config.toml
arch = "unet"
model = "spectrogram diffusion model"
dataset = "tunes sung on syllables by a formant synthesiser"
train_examples = 39062
n_mels = 64
hop_length = 160
input = "log_mel"
spec_augment = false
win_length = 400
conditioning = "none"
objective = "v"
cond_dim = 256
norm = "groupnorm"
activation = "silu"
weight_standardization = false
pixel_unshuffle = 2
widths = [96, 192, 192]
blocks_per_level = 2
scale_shift_norm = true
attention = true
upsampling = "nearest_conv"
init = "trunc_normal_002"
residual_init = "scaled_by_depth"
optimizer = "soap"
beta2 = 0.99
lr = 0.0017
beta1 = 0.95
shampoo_beta = 0.99
eps = 1e-08
precondition_frequency = 25
max_precond_dim = 1024
merge_dims = true
one_sided = false
adamw_lr_other_params = 0.0013
grad_clip = 0.5
ema_decay = 0.999
steps = 6200
batch_size = 64
epochs = 10.2
lr_schedule = "cosine"
final_lr_fraction = 0.05
warmup_steps = 120
weight_decay = 0.1
adamw_weight_decay_other_params = 0.01
Rows from block 6, named by matrix and row number. Rows with one number belong to one attention dimension. Each number is 200 + 20 x the weight over its row's rms, rounded and kept within 0 to 999. All counts start at 0. After the name is the row's rms in percent of the matrix's.
# q: attention query, key and value (stacked) (model.mid.1.attn.qkv.weight, 576x192, the q third), inputs 0-95
# k: attention query, key and value (stacked) (model.mid.1.attn.qkv.weight, 576x192, the k third), inputs 0-95
q.98,088,180,185,195,186,196,225,187,202,164,206,202,209,227,164,205,203,190,181,170,199,262,201,187,210,186,184,213,235,211,188,205,202,211,206,179,203,210,173,211,216,208,215,201,206,243,197,212,215,214,222,206,216,182,234,212,201,223,239,192,181,220,187,201,214,187,168,190,197,201,207,212,198,219,247,207,172,204,194,195,181,200,209,202,191,206,209,208,232,166,205,187,202,184,207,200,189
q.99,094,207,214,188,186,190,204,240,211,179,209,178,217,190,190,192,202,208,275,177,184,200,182,183,215,188,169,182,209,156,195,179,203,191,184,221,176,183,190,169,191,221,213,207,225,185,186,221,193,193,191,172,166,173,216,229,215,246,184,200,214,207,186,182,185,177,209,176,188,154,239,197,209,199,202,191,193,208,233,196,188,197,166,206,251,181,186,219,184,214,161,167,204,190,228,224,182
q.100,103,189,193,193,216,248,184,172,211,194,205,204,196,233,219,210,186,200,202,193,215,222,190,219,209,230,207,194,247,175,210,201,173,182,185,207,189,223,236,195,189,204,226,178,205,260,202,183,198,207,201,170,189,234,190,185,193,184,212,224,181,223,222,198,205,238,185,246,195,210,187,236,194,230,204,184,185,200,218,196,185,210,181,187,186,220,199,206,202,187,204,200,202,179,188,216,190
q.101,087,235,243,164,176,165,175,215,205,199,188,204,226,175,217,214,180,232,210,215,194,211,217,211,202,208,188,229,211,220,197,191,193,202,183,193,222,189,218,189,192,210,199,217,195,226,222,237,188,176,200,154,213,198,161,216,212,164,197,187,238,187,201,185,155,212,193,228,214,167,209,200,207,225,202,246,198,186,212,176,249,210,212,205,179,228,179,224,218,225,210,175,174,217,209,212,201
q.102,094,187,202,201,174,234,178,199,195,224,185,203,185,219,216,215,224,193,211,198,196,172,204,187,196,239,195,202,215,204,228,191,201,175,218,224,188,201,175,185,219,174,251,193,217,176,194,190,207,196,218,192,221,204,189,239,218,190,180,206,198,169,232,175,244,215,240,198,175,246,202,213,187,159,201,213,229,214,181,198,186,226,186,187,239,187,210,202,203,235,186,190,239,240,191,204,178
q.103,107,193,162,173,210,244,185,215,213,187,214,200,204,185,163,215,197,217,205,198,180,204,193,221,184,203,211,223,184,166,161,209,219,214,200,218,168,192,227,192,221,218,187,226,195,218,201,215,200,204,194,205,174,202,203,164,221,187,211,196,202,212,207,157,188,214,248,207,189,209,207,205,197,181,183,160,142,199,182,204,183,200,188,211,223,184,213,165,191,212,190,223,219,181,205,162,195
q.104,098,184,177,208,215,190,171,190,208,223,185,245,193,199,200,180,196,187,216,192,194,171,222,190,226,222,208,244,211,187,216,216,188,244,202,186,200,177,164,204,219,169,183,220,224,176,212,174,187,213,225,214,229,214,228,171,192,165,166,154,214,203,197,209,188,216,175,203,200,197,187,215,186,178,224,211,244,185,203,196,230,199,206,188,192,221,214,209,177,185,200,192,205,232,195,180,209
q.105,098,187,225,221,220,249,191,188,169,183,203,185,190,228,181,178,192,178,199,218,198,192,187,210,213,217,197,203,178,169,191,199,190,224,171,251,193,184,197,218,160,167,166,202,209,202,226,196,172,219,235,159,244,180,243,199,206,215,218,218,163,177,192,175,210,196,186,177,178,219,187,209,187,196,207,225,190,205,187,166,203,204,219,192,224,185,215,186,183,195,226,215,204,197,189,223,225
q.106,104,226,162,187,221,222,201,196,222,209,210,195,202,194,199,170,178,212,201,205,208,186,197,204,161,189,225,224,186,232,203,193,186,175,194,208,199,170,191,220,198,220,138,183,199,195,172,208,198,207,173,183,192,191,193,145,213,213,194,224,209,192,219,210,211,190,228,211,186,195,168,199,192,187,172,188,195,171,218,199,200,188,237,206,230,180,193,205,215,176,229,216,214,230,178,211,205
q.107,105,181,160,238,196,194,190,164,203,203,138,212,210,197,190,223,204,227,178,202,208,185,224,205,198,200,218,181,233,242,208,204,207,216,193,191,171,165,226,210,177,205,186,231,183,211,194,203,199,214,257,225,209,227,200,179,208,206,218,210,169,203,191,225,182,206,186,209,240,217,201,201,195,208,199,201,182,233,186,204,219,174,211,227,204,206,228,213,217,211,192,186,227,188,230,196,186
q.108,103,207,206,170,169,230,203,224,170,190,182,173,197,141,178,203,237,210,222,173,193,216,240,206,224,206,203,189,204,179,200,198,192,226,230,204,212,205,188,190,234,195,221,201,235,179,183,254,195,188,217,202,197,216,200,219,206,189,187,175,169,201,201,185,210,177,202,204,223,177,215,191,210,192,252,204,181,212,183,238,219,195,181,192,222,175,179,162,186,198,211,197,209,161,222,142,182
q.109,098,224,182,204,187,170,183,190,220,188,188,179,206,205,184,172,205,225,215,188,209,176,196,225,238,222,203,158,226,193,200,232,204,204,207,208,263,209,210,238,173,176,181,205,188,192,203,176,183,209,219,201,180,192,224,211,188,201,221,227,194,195,199,211,169,180,194,217,220,200,174,205,213,209,185,227,210,186,205,195,189,195,191,167,192,196,182,223,192,212,183,199,194,223,184,231,220
q.110,102,230,187,239,192,183,184,181,203,141,185,198,177,218,181,182,194,219,198,172,189,212,212,195,177,169,190,208,210,185,172,212,193,189,196,202,178,215,217,204,165,207,221,214,174,186,169,210,214,210,242,206,184,234,204,173,173,181,228,202,190,241,207,208,144,193,182,225,212,216,180,197,198,226,191,180,182,201,217,186,224,221,211,194,162,172,211,213,195,169,165,174,181,211,242,206,204
q.111,093,219,225,237,183,195,213,219,217,220,217,217,173,236,222,227,216,211,181,200,227,178,220,221,180,195,208,224,198,194,189,205,218,172,183,220,195,174,202,211,170,211,213,196,209,191,228,206,215,231,196,171,203,238,197,200,220,209,213,229,189,231,212,175,214,220,191,211,208,243,225,192,185,200,195,193,210,193,168,252,181,207,211,190,188,195,182,195,212,203,205,178,207,195,195,185,150
q.112,099,217,201,213,223,192,219,214,206,191,194,217,227,177,222,200,202,206,205,182,227,184,152,206,216,199,193,167,178,181,206,186,196,168,218,174,205,181,221,204,239,190,203,234,189,168,219,182,196,178,200,175,189,207,197,199,215,216,206,197,198,174,212,210,173,210,197,177,187,209,206,245,214,203,231,201,212,226,190,231,151,180,199,220,229,216,224,182,203,198,248,200,222,228,170,197,201
q.113,096,191,155,209,173,210,196,192,186,173,221,185,213,186,210,217,216,181,209,178,211,190,205,173,136,190,211,200,192,239,183,191,201,222,201,210,174,194,216,192,192,219,200,232,231,197,197,163,219,199,195,190,190,188,205,188,203,211,246,186,215,232,214,203,205,174,240,185,224,210,225,211,204,175,207,236,176,209,190,211,205,170,217,206,203,213,226,203,219,179,214,185,192,193,211,179,197
q.114,099,177,194,215,223,245,211,180,195,225,208,205,196,204,196,200,208,193,203,189,201,195,181,217,164,214,195,226,195,167,187,205,177,178,163,186,172,194,195,186,213,195,200,206,203,207,230,173,204,204,195,198,198,199,225,185,175,195,166,205,179,189,214,192,205,222,207,219,202,241,204,211,189,180,178,216,175,184,207,191,146,169,228,182,191,198,211,215,214,197,221,219,173,231,194,161,207
q.115,098,210,161,173,201,198,169,215,201,222,173,207,209,191,201,232,174,173,227,199,225,193,193,168,216,221,191,201,216,220,190,183,184,188,167,242,207,207,225,205,155,202,228,203,216,207,221,200,160,218,210,235,213,197,216,158,205,168,208,225,217,225,228,219,216,181,240,222,171,220,191,210,192,200,190,203,216,210,207,191,185,240,207,199,243,198,199,192,229,209,193,183,207,174,197,179,170
q.116,088,200,201,161,212,188,198,241,210,189,235,144,197,180,195,180,216,230,193,223,214,202,204,218,207,200,237,173,196,192,201,210,186,148,206,202,199,203,215,188,200,152,199,191,216,197,191,201,176,216,172,221,178,174,201,199,213,182,193,183,162,215,198,197,193,202,216,216,205,222,182,191,220,173,229,206,195,208,207,202,238,199,153,216,183,185,204,161,178,197,170,193,220,200,211,175,180
q.117,087,171,214,188,205,218,166,193,226,197,201,207,220,225,181,223,167,198,206,195,231,195,224,173,212,203,194,197,217,197,215,219,166,172,211,233,266,169,222,171,213,204,223,209,212,218,201,188,184,202,240,191,216,202,176,207,205,225,221,212,183,165,209,152,193,171,199,230,236,187,177,193,177,216,210,216,181,184,195,187,187,198,239,197,211,234,207,197,214,213,222,206,197,199,178,215,220
q.118,094,224,211,182,212,174,222,188,188,192,184,206,199,214,192,224,160,187,185,203,211,249,184,207,195,196,160,208,212,203,208,205,218,200,236,156,210,239,199,195,187,190,173,205,182,250,163,215,168,211,198,176,168,194,172,172,218,215,197,181,243,242,220,177,183,198,225,179,206,200,193,213,219,175,226,212,177,159,202,217,184,218,205,202,172,201,216,173,205,179,221,189,183,211,183,187,191
q.119,091,212,168,214,206,189,204,206,238,205,185,211,221,220,206,200,188,232,202,202,220,201,215,232,229,208,239,187,203,189,210,190,202,199,201,209,201,191,190,230,142,203,179,197,164,223,175,213,192,212,218,200,223,249,188,185,182,178,206,189,210,189,177,206,183,214,215,213,234,207,224,204,207,234,229,177,216,203,172,241,187,162,224,207,213,172,204,222,250,215,202,207,228,200,194,179,219
q.120,086,166,206,153,220,202,205,224,215,235,218,162,228,163,219,196,169,164,212,194,208,194,213,200,177,214,217,177,167,174,201,221,171,198,218,209,162,220,203,237,231,211,188,211,208,197,167,220,212,218,185,199,208,161,198,212,183,214,249,230,218,194,197,201,207,191,203,186,186,217,188,227,200,220,198,177,191,197,198,230,227,208,230,187,224,182,214,193,208,159,220,221,184,216,194,219,190
q.121,117,200,233,204,246,218,205,199,223,231,168,189,215,201,191,197,218,178,224,194,198,193,220,217,185,168,187,179,198,171,206,195,210,239,171,236,189,191,202,185,186,193,216,211,211,218,200,186,225,199,214,236,168,232,203,221,186,166,184,180,202,165,194,192,200,191,175,194,165,218,184,215,203,197,227,168,194,179,161,213,203,214,218,202,224,158,223,223,175,220,188,210,175,247,209,163,174
q.122,098,215,225,182,181,161,197,227,196,163,196,190,202,224,205,188,194,238,165,187,185,201,263,215,212,190,215,139,179,166,219,181,180,204,215,204,193,184,211,180,203,204,178,204,186,168,198,194,234,203,229,206,184,209,204,209,202,196,216,188,195,184,180,190,201,196,218,183,192,243,204,215,186,193,217,153,201,239,200,230,203,200,197,200,226,217,216,244,215,211,166,184,191,185,222,212,161
q.123,107,191,197,171,177,210,212,226,197,174,228,169,182,171,176,192,223,209,169,224,170,198,194,193,193,195,172,177,185,205,236,190,180,173,210,236,203,211,191,211,215,210,206,172,185,186,188,188,203,202,140,210,221,199,196,167,172,197,192,229,207,196,234,221,213,209,219,175,219,181,219,215,219,197,192,180,211,202,213,228,163,213,217,236,204,206,195,224,198,216,223,217,192,206,197,186,181
q.124,096,210,211,165,220,209,229,241,211,200,216,181,185,186,199,170,180,209,202,200,189,186,200,200,199,163,220,198,199,168,202,207,196,218,210,182,196,192,163,212,216,215,179,216,216,162,187,211,212,182,240,230,222,179,181,197,170,198,198,172,235,184,155,188,198,202,169,201,188,218,182,180,190,227,205,206,203,204,174,224,220,192,173,173,190,217,219,170,198,199,188,211,207,222,207,200,207
q.125,098,182,206,186,215,224,198,214,225,163,225,194,195,221,170,205,218,224,183,211,193,171,202,235,192,212,209,202,243,188,198,212,173,226,227,204,205,202,181,200,253,178,145,224,213,202,167,185,196,199,217,212,207,181,229,166,211,192,217,232,205,216,220,196,181,188,139,198,176,207,178,226,186,224,189,213,180,207,184,205,214,205,216,178,165,196,191,182,205,195,196,201,221,210,169,195,185
q.126,106,209,205,203,202,210,251,161,204,217,213,174,207,224,224,224,226,161,207,205,178,196,207,207,160,169,208,209,181,211,207,191,163,171,206,224,174,200,225,221,210,212,208,202,196,186,196,205,171,200,171,179,192,209,197,168,235,214,247,217,195,221,218,217,231,208,218,195,190,206,213,174,203,204,207,196,196,229,186,196,176,229,197,186,207,175,194,197,208,215,195,211,199,179,184,233,195
q.127,091,187,194,170,195,197,178,174,217,201,180,203,174,231,217,210,186,226,148,190,208,181,212,224,176,204,204,193,183,215,167,223,217,191,202,188,198,220,216,236,199,195,196,217,200,206,163,227,199,220,179,200,190,209,169,171,211,159,207,200,207,204,215,230,208,166,204,210,199,202,223,226,228,230,199,166,224,177,179,192,201,223,191,219,156,186,218,153,206,199,178,207,163,212,185,214,196
q.128,094,187,213,194,207,194,193,194,204,219,187,168,215,215,202,217,194,176,218,204,160,242,199,214,207,176,163,195,234,204,183,179,227,200,199,252,206,211,203,201,176,206,202,203,187,199,212,182,188,218,187,219,190,208,169,209,234,196,165,189,211,189,191,170,211,162,191,197,181,233,196,233,179,182,204,201,213,217,209,212,206,210,212,214,230,228,262,218,196,226,202,152,171,175,207,175,179
q.129,109,191,208,182,192,210,184,237,210,222,197,158,221,186,187,184,202,209,215,216,207,183,206,221,232,191,201,230,204,168,212,179,193,215,211,226,195,189,193,206,191,191,190,196,228,159,173,224,238,190,156,246,150,208,222,194,184,175,163,206,210,192,210,220,202,226,200,190,204,214,207,205,213,168,207,172,186,229,174,233,188,211,194,218,224,188,185,194,189,192,168,244,197,257,206,188,180
q.130,083,220,241,193,192,220,222,189,185,171,196,216,189,176,223,215,193,150,224,195,210,180,216,184,193,239,177,220,208,208,230,183,220,240,219,158,198,209,206,208,223,202,203,184,209,196,193,210,203,222,155,206,201,196,189,174,184,213,184,198,220,197,226,202,171,165,184,208,210,224,186,247,198,232,224,214,191,205,203,215,211,188,195,224,188,194,209,201,204,223,202,169,199,196,183,189,206
q.131,096,191,211,177,185,194,212,229,182,206,210,220,213,170,214,177,206,207,240,196,179,222,211,185,229,217,191,219,205,201,190,181,232,170,185,217,185,188,218,168,194,206,184,222,225,184,223,207,177,204,207,206,205,146,192,238,211,219,191,194,235,208,163,199,217,201,207,204,196,198,190,188,225,206,197,242,198,200,177,181,223,198,231,179,186,232,209,178,207,160,208,188,172,219,196,221,187
q.132,082,211,230,225,211,220,197,197,240,225,196,180,229,184,221,227,204,233,211,177,182,204,204,207,206,176,195,174,217,194,215,206,204,203,193,204,192,197,163,208,203,189,190,216,245,174,164,177,174,182,180,192,176,188,226,240,191,227,196,222,201,170,179,178,215,167,189,169,184,198,181,195,205,169,177,209,210,218,162,198,164,196,174,198,233,163,210,182,163,211,217,204,184,232,222,186,214
k.98,107,237,237,198,191,194,207,227,214,208,228,204,207,202,200,222,179,234,198,207,241,214,205,178,215,204,225,167,215,205,217,173,178,157,209,181,228,193,205,189,174,173,247,182,180,201,217,220,200,179,190,206,215,206,161,194,189,169,215,196,186,173,192,220,171,195,223,186,198,218,223,199,191,182,204,221,209,184,186,203,187,196,220,174,199,215,192,204,204,194,175,192,229,190,182,198,175
k.99,099,209,214,191,203,219,226,201,217,187,199,212,177,180,198,201,201,183,213,210,231,178,200,191,209,197,182,183,198,147,211,219,195,173,229,203,195,212,178,205,202,186,240,222,217,204,204,199,214,209,184,233,195,215,194,224,215,189,191,156,164,227,197,203,245,237,217,210,180,238,167,173,198,196,253,201,195,196,209,207,176,192,215,221,204,168,220,210,166,192,155,203,173,219,182,147,175
k.100,102,228,196,210,197,176,205,182,207,191,216,213,193,201,206,197,202,174,190,207,184,198,151,212,203,207,200,200,221,236,195,207,175,199,237,178,199,217,231,143,173,235,195,205,184,220,206,203,190,181,192,207,180,186,217,220,237,165,252,152,187,206,221,210,233,200,194,228,221,193,230,196,196,201,190,198,191,204,216,195,203,200,195,198,210,215,220,199,198,191,228,204,243,196,210,211,238
k.101,092,160,227,230,235,170,205,204,204,193,203,175,180,236,184,213,219,192,166,199,180,195,195,243,200,226,172,216,215,213,176,196,199,178,205,218,192,229,180,223,205,165,221,205,197,148,213,193,184,203,198,216,209,172,200,176,198,197,185,200,194,194,182,195,183,187,194,241,186,199,174,165,197,193,218,165,202,206,199,222,195,211,202,224,180,209,221,187,200,199,193,239,230,162,196,185,177
k.102,101,189,199,156,185,190,213,215,199,227,175,207,203,178,208,209,234,160,231,227,189,176,208,181,228,201,198,184,191,195,192,194,191,181,193,201,184,259,191,174,245,192,182,227,206,208,213,229,216,196,180,186,195,215,185,213,198,244,181,181,221,226,199,212,199,187,182,178,178,206,221,157,192,197,211,216,195,198,201,201,224,227,215,183,218,201,211,205,253,179,207,171,161,214,209,196,206
k.103,119,231,206,172,205,189,209,227,224,194,220,202,222,204,217,191,181,178,212,182,205,191,202,179,186,219,215,218,203,193,193,235,220,215,208,174,203,213,251,197,167,209,174,185,208,187,209,178,204,208,209,192,214,180,209,196,223,247,189,197,221,215,204,178,197,198,257,196,174,194,217,219,197,191,184,206,191,217,212,179,200,217,171,199,182,242,181,191,181,218,218,180,190,221,143,217,220
k.104,102,223,197,186,184,200,196,165,231,180,196,184,180,210,193,198,207,190,189,228,186,221,169,202,197,191,202,188,224,203,162,211,193,241,224,161,221,189,158,193,215,194,197,193,190,222,160,227,209,198,196,218,202,189,194,221,218,193,220,198,240,215,190,211,181,164,160,237,250,207,212,193,184,194,162,186,217,189,203,198,214,176,178,191,201,191,162,187,196,171,171,205,187,209,200,230,234
k.105,098,227,194,217,177,179,204,193,188,201,201,223,218,213,166,193,197,196,230,210,220,204,194,198,229,180,191,236,194,225,175,200,177,220,224,153,190,233,213,210,184,207,172,197,200,223,198,207,156,215,215,211,207,187,173,194,221,222,235,220,181,208,210,213,217,222,212,218,209,186,223,200,185,195,183,197,215,171,213,196,178,207,218,201,216,186,204,171,165,170,188,178,205,147,188,178,190
k.106,109,207,188,203,173,175,195,204,238,195,188,180,191,212,163,223,167,193,207,202,222,193,172,216,207,219,222,242,214,202,199,203,241,211,209,196,208,188,235,217,201,248,167,212,185,235,226,200,193,213,222,174,202,159,186,174,212,207,227,199,199,225,200,187,217,196,183,201,184,182,216,241,219,182,179,184,181,199,181,214,205,189,191,188,177,185,168,193,203,243,187,217,177,241,191,193,222
k.107,106,181,180,194,178,186,203,162,195,183,197,227,222,202,195,241,223,218,181,199,202,213,202,204,168,224,209,200,181,223,180,172,211,194,210,224,213,231,189,206,154,189,212,204,194,201,220,163,163,211,203,216,222,193,243,201,187,173,222,195,202,181,177,178,162,157,186,224,184,202,209,204,217,178,244,208,190,216,200,182,232,169,178,186,199,238,200,177,194,198,202,168,223,161,172,224,173
k.108,110,195,179,162,188,193,204,226,247,205,201,217,221,145,206,193,215,215,209,173,201,229,191,198,182,195,226,203,189,204,202,219,200,196,177,188,215,218,193,181,213,191,200,200,209,184,230,206,209,181,172,216,215,160,199,225,211,209,177,201,157,184,197,183,226,235,169,206,194,216,239,170,252,172,174,228,239,188,185,164,234,222,206,203,198,204,188,192,194,191,197,204,213,204,157,194,179
k.109,090,222,189,187,188,199,202,213,204,186,201,202,212,190,204,211,161,159,197,188,202,187,164,190,256,208,189,214,228,210,223,204,188,198,216,221,179,212,173,214,196,194,214,203,172,171,228,197,186,216,201,151,220,215,246,240,236,174,201,207,192,195,177,195,189,208,207,190,172,198,176,239,210,192,229,189,170,235,178,226,236,177,219,205,257,205,201,177,174,217,184,202,230,192,184,210,166
k.110,094,209,237,199,219,176,216,210,197,185,226,200,210,170,194,220,210,182,179,182,186,172,189,237,170,183,205,183,214,183,223,194,227,204,214,214,213,204,187,205,195,203,222,184,198,175,222,198,243,210,245,212,178,188,200,206,213,179,225,219,206,187,224,165,213,187,154,190,163,206,179,228,218,200,238,167,220,226,207,155,211,214,159,220,205,188,206,170,176,193,205,208,229,201,189,210,224
k.111,095,200,190,190,229,184,205,217,217,230,198,206,190,232,211,223,249,206,230,212,191,222,187,210,212,205,177,161,182,207,187,208,231,195,194,190,221,174,210,209,180,201,176,207,201,201,185,206,163,196,205,189,231,219,185,177,172,195,193,226,215,192,195,175,212,197,161,192,216,189,159,209,209,213,198,230,193,186,227,182,193,176,206,165,232,187,217,214,213,215,202,199,195,205,220,203,203
k.112,099,201,185,195,196,217,197,209,174,196,213,219,183,191,186,190,216,181,200,185,180,215,221,194,235,179,199,208,177,201,218,165,181,202,211,237,162,216,223,198,219,166,172,187,221,219,228,204,203,180,210,179,218,205,244,224,212,235,209,171,202,183,194,223,215,213,210,178,226,201,223,201,183,178,187,208,202,191,207,176,212,203,204,213,192,228,185,203,208,216,215,153,168,196,213,232,205
k.113,099,185,209,213,221,227,205,186,224,193,203,220,235,175,187,198,200,201,176,198,184,213,200,227,222,229,202,188,204,177,210,189,205,191,194,238,205,190,213,162,224,185,230,199,166,192,228,202,177,189,202,188,195,205,182,196,200,197,180,167,188,197,181,209,183,193,184,189,185,235,205,222,225,133,222,194,206,196,225,201,191,203,154,185,196,181,208,189,170,197,206,164,226,172,203,228,180
k.114,107,195,200,174,194,155,222,216,216,193,207,210,227,205,175,209,151,231,177,201,212,229,148,216,207,232,187,210,203,207,218,197,217,185,212,197,228,195,241,224,171,220,202,192,201,208,158,207,195,181,162,184,188,193,179,218,179,194,180,167,220,219,194,218,209,214,218,196,197,207,219,227,190,190,192,201,209,218,212,179,185,174,191,222,194,208,176,177,204,219,225,197,185,221,214,253,199
k.115,120,194,196,186,180,181,231,231,194,181,204,228,210,173,171,166,185,205,171,238,236,187,180,190,223,206,208,186,226,178,164,201,245,182,216,184,211,232,208,204,180,198,242,228,210,229,226,232,218,185,182,179,229,201,196,202,196,182,229,176,194,182,207,177,172,182,194,193,217,191,224,197,227,227,197,196,194,199,203,203,213,170,201,207,199,233,226,190,171,169,186,195,211,184,186,160,245
k.116,105,211,220,205,210,246,242,187,208,196,219,195,203,189,186,197,229,173,206,209,192,198,187,191,185,202,199,246,187,216,169,195,238,211,196,249,189,211,218,202,178,231,203,202,212,188,199,226,224,228,188,199,199,200,180,192,235,211,198,186,210,212,170,177,201,185,227,214,184,190,225,161,202,169,196,190,196,196,224,170,198,202,212,223,216,224,190,206,236,236,234,227,174,200,215,167,222
k.117,087,197,187,186,183,181,198,213,234,192,180,210,198,175,194,195,178,222,193,192,179,205,207,205,218,239,221,183,218,205,190,204,212,158,220,208,213,181,182,229,195,214,215,224,198,198,244,213,208,172,192,201,206,190,218,204,192,181,224,158,220,187,198,215,189,176,189,205,216,178,232,200,215,251,211,224,211,172,198,190,198,228,175,221,182,208,202,202,205,163,230,191,228,158,154,224,187
k.118,100,204,241,206,222,190,161,221,177,206,223,206,211,184,198,201,183,184,213,222,181,161,191,221,206,176,204,188,186,197,201,191,172,200,193,178,204,182,202,194,193,165,198,189,188,164,217,202,195,180,242,228,195,234,210,190,225,224,189,205,220,162,186,195,198,232,182,213,188,215,211,194,196,153,213,227,218,209,221,161,199,202,183,206,215,198,209,216,201,241,183,235,163,225,210,217,252
k.119,098,221,163,198,188,183,189,188,231,201,202,230,174,170,169,230,194,198,171,205,184,250,183,231,165,205,204,171,229,191,207,217,216,183,186,187,202,199,222,194,175,202,197,220,206,217,211,182,178,201,210,193,188,227,217,191,210,221,221,238,173,166,186,208,172,202,226,215,174,200,234,235,226,176,215,209,176,187,224,208,225,193,228,203,185,245,208,213,190,211,171,176,213,192,200,204,219
k.120,094,180,199,208,184,182,183,189,186,190,238,188,211,227,250,137,198,177,216,215,212,198,194,198,181,212,234,242,213,176,231,190,207,226,186,207,203,167,209,196,224,213,206,167,234,175,193,211,223,217,190,221,155,199,187,209,221,209,196,214,212,207,221,225,183,237,190,163,187,209,210,194,197,186,184,186,208,225,236,211,191,224,234,192,214,164,162,228,207,200,229,213,218,205,198,188,232
k.121,126,214,185,143,184,193,198,211,192,190,199,195,169,197,206,222,221,183,193,224,175,217,218,184,186,206,211,220,203,199,200,222,213,180,202,132,180,221,195,222,223,194,196,198,228,172,159,209,203,204,199,231,195,163,217,215,216,185,200,185,185,209,227,197,188,178,206,168,199,197,192,196,189,207,156,180,207,199,197,191,249,201,216,175,219,182,182,222,198,153,199,203,183,221,184,213,216
k.122,100,218,196,197,211,195,178,217,214,155,197,209,172,189,210,218,236,191,222,208,217,206,210,190,179,172,173,170,202,161,238,202,222,219,181,229,167,215,206,165,188,212,211,198,196,211,169,179,196,209,240,228,220,218,202,215,203,208,182,196,184,199,205,215,209,178,219,201,208,196,198,164,234,245,220,233,166,183,201,213,213,204,225,205,198,210,198,210,233,192,210,165,218,158,192,194,210
k.123,111,213,167,271,211,231,179,225,240,185,216,198,186,183,221,204,207,187,211,203,200,199,216,177,197,224,180,202,199,201,218,210,225,199,208,181,175,226,212,223,210,197,185,220,203,198,201,183,266,203,189,180,197,192,201,172,225,219,201,181,214,241,192,193,221,200,215,202,201,217,215,220,196,226,201,215,173,208,178,187,211,231,225,195,173,174,222,201,215,237,217,161,205,207,201,170,194
k.124,103,195,176,204,214,250,190,215,196,216,201,217,164,227,187,192,187,185,191,185,158,220,213,183,182,179,230,220,189,194,216,186,171,231,196,181,223,156,141,224,220,198,203,187,209,173,183,218,238,184,192,223,175,202,196,239,199,205,191,238,202,225,213,200,181,193,223,194,216,213,189,166,207,228,187,194,212,201,205,144,215,208,193,190,184,198,222,228,226,222,202,228,194,211,230,173,256
k.125,111,214,169,214,206,194,163,202,193,206,184,190,211,190,217,195,218,210,218,199,208,208,232,204,188,187,207,220,173,222,225,206,168,211,202,173,196,192,202,243,194,210,190,172,219,175,198,213,211,220,236,173,197,178,215,216,237,195,212,200,212,197,184,218,182,197,189,228,202,187,207,211,165,158,158,197,238,219,187,166,230,205,195,136,189,174,162,227,240,212,187,201,192,208,208,221,195
k.126,092,186,209,225,196,209,242,199,209,187,195,213,214,222,190,199,208,228,203,189,205,200,228,227,178,206,187,188,198,174,207,187,254,170,171,212,162,185,199,181,179,232,185,196,196,219,207,192,213,218,208,187,221,223,185,184,206,222,200,207,204,219,194,187,199,203,188,158,186,224,206,216,181,224,223,242,208,183,233,213,191,240,195,182,210,179,214,185,224,204,212,183,198,171,189,151,181
k.127,095,182,213,245,193,216,192,191,166,195,205,183,209,227,227,207,222,183,206,187,212,183,203,181,177,189,180,224,205,205,204,200,190,202,195,194,193,218,190,195,192,235,171,178,198,174,186,190,192,233,208,179,202,183,259,206,208,237,202,242,228,199,191,202,166,191,196,182,198,167,188,208,197,206,209,209,196,181,193,205,212,193,183,202,186,171,198,204,195,235,165,213,185,167,176,178,200
k.128,104,200,209,172,194,181,203,230,235,194,197,200,201,214,225,195,201,196,204,254,222,211,193,191,218,222,193,198,190,215,230,211,224,223,185,213,214,197,192,218,161,194,238,190,160,189,222,221,187,193,198,199,221,215,222,206,226,230,199,163,236,232,200,241,199,205,181,199,186,181,183,165,205,181,183,230,208,200,198,247,203,222,204,208,240,178,186,210,220,213,199,198,218,203,179,221,211
k.129,128,245,209,184,172,186,191,216,195,175,205,231,197,186,215,157,201,199,196,225,244,232,193,200,186,192,181,228,181,168,184,231,175,168,181,168,217,194,184,190,238,243,163,186,212,215,167,209,197,186,168,188,179,205,221,186,197,196,211,206,239,251,203,166,233,208,176,198,196,225,197,209,227,218,215,178,173,210,213,173,195,163,205,211,218,203,197,198,195,188,208,183,182,231,203,211,186
k.130,094,203,205,190,201,188,189,213,182,192,178,187,231,180,225,174,200,185,194,211,188,206,195,194,208,177,195,167,199,195,185,193,196,215,247,225,212,200,170,188,209,200,230,203,203,199,198,230,216,197,167,182,210,227,197,185,217,171,166,187,219,184,222,198,215,211,219,195,181,220,234,185,212,205,180,204,196,210,202,206,218,185,204,188,218,207,202,194,214,196,200,214,218,182,215,269,198
k.131,114,214,181,225,194,168,215,197,214,175,221,184,183,209,158,195,184,202,203,164,217,197,173,230,195,165,188,218,191,187,225,183,200,172,218,209,215,165,205,171,192,198,258,184,195,207,175,200,193,191,228,208,164,214,229,160,210,201,165,198,194,187,216,198,224,222,205,199,206,211,218,207,196,212,221,204,240,202,198,187,200,239,176,190,207,181,199,196,200,204,239,215,196,242,193,176,183
k.132,102,200,206,166,169,196,235,210,211,227,187,215,197,215,238,212,188,204,239,215,217,183,201,200,215,181,227,218,195,174,188,209,184,240,175,205,211,218,221,223,204,203,200,212,196,176,198,200,178,220,145,180,220,189,209,216,188,254,216,222,212,168,204,201,192,181,191,186,170,201,211,176,196,208,183,212,216,214,213,200,216,184,209,203,211,180,185,232,207,183,205,209,203,206,185,180,192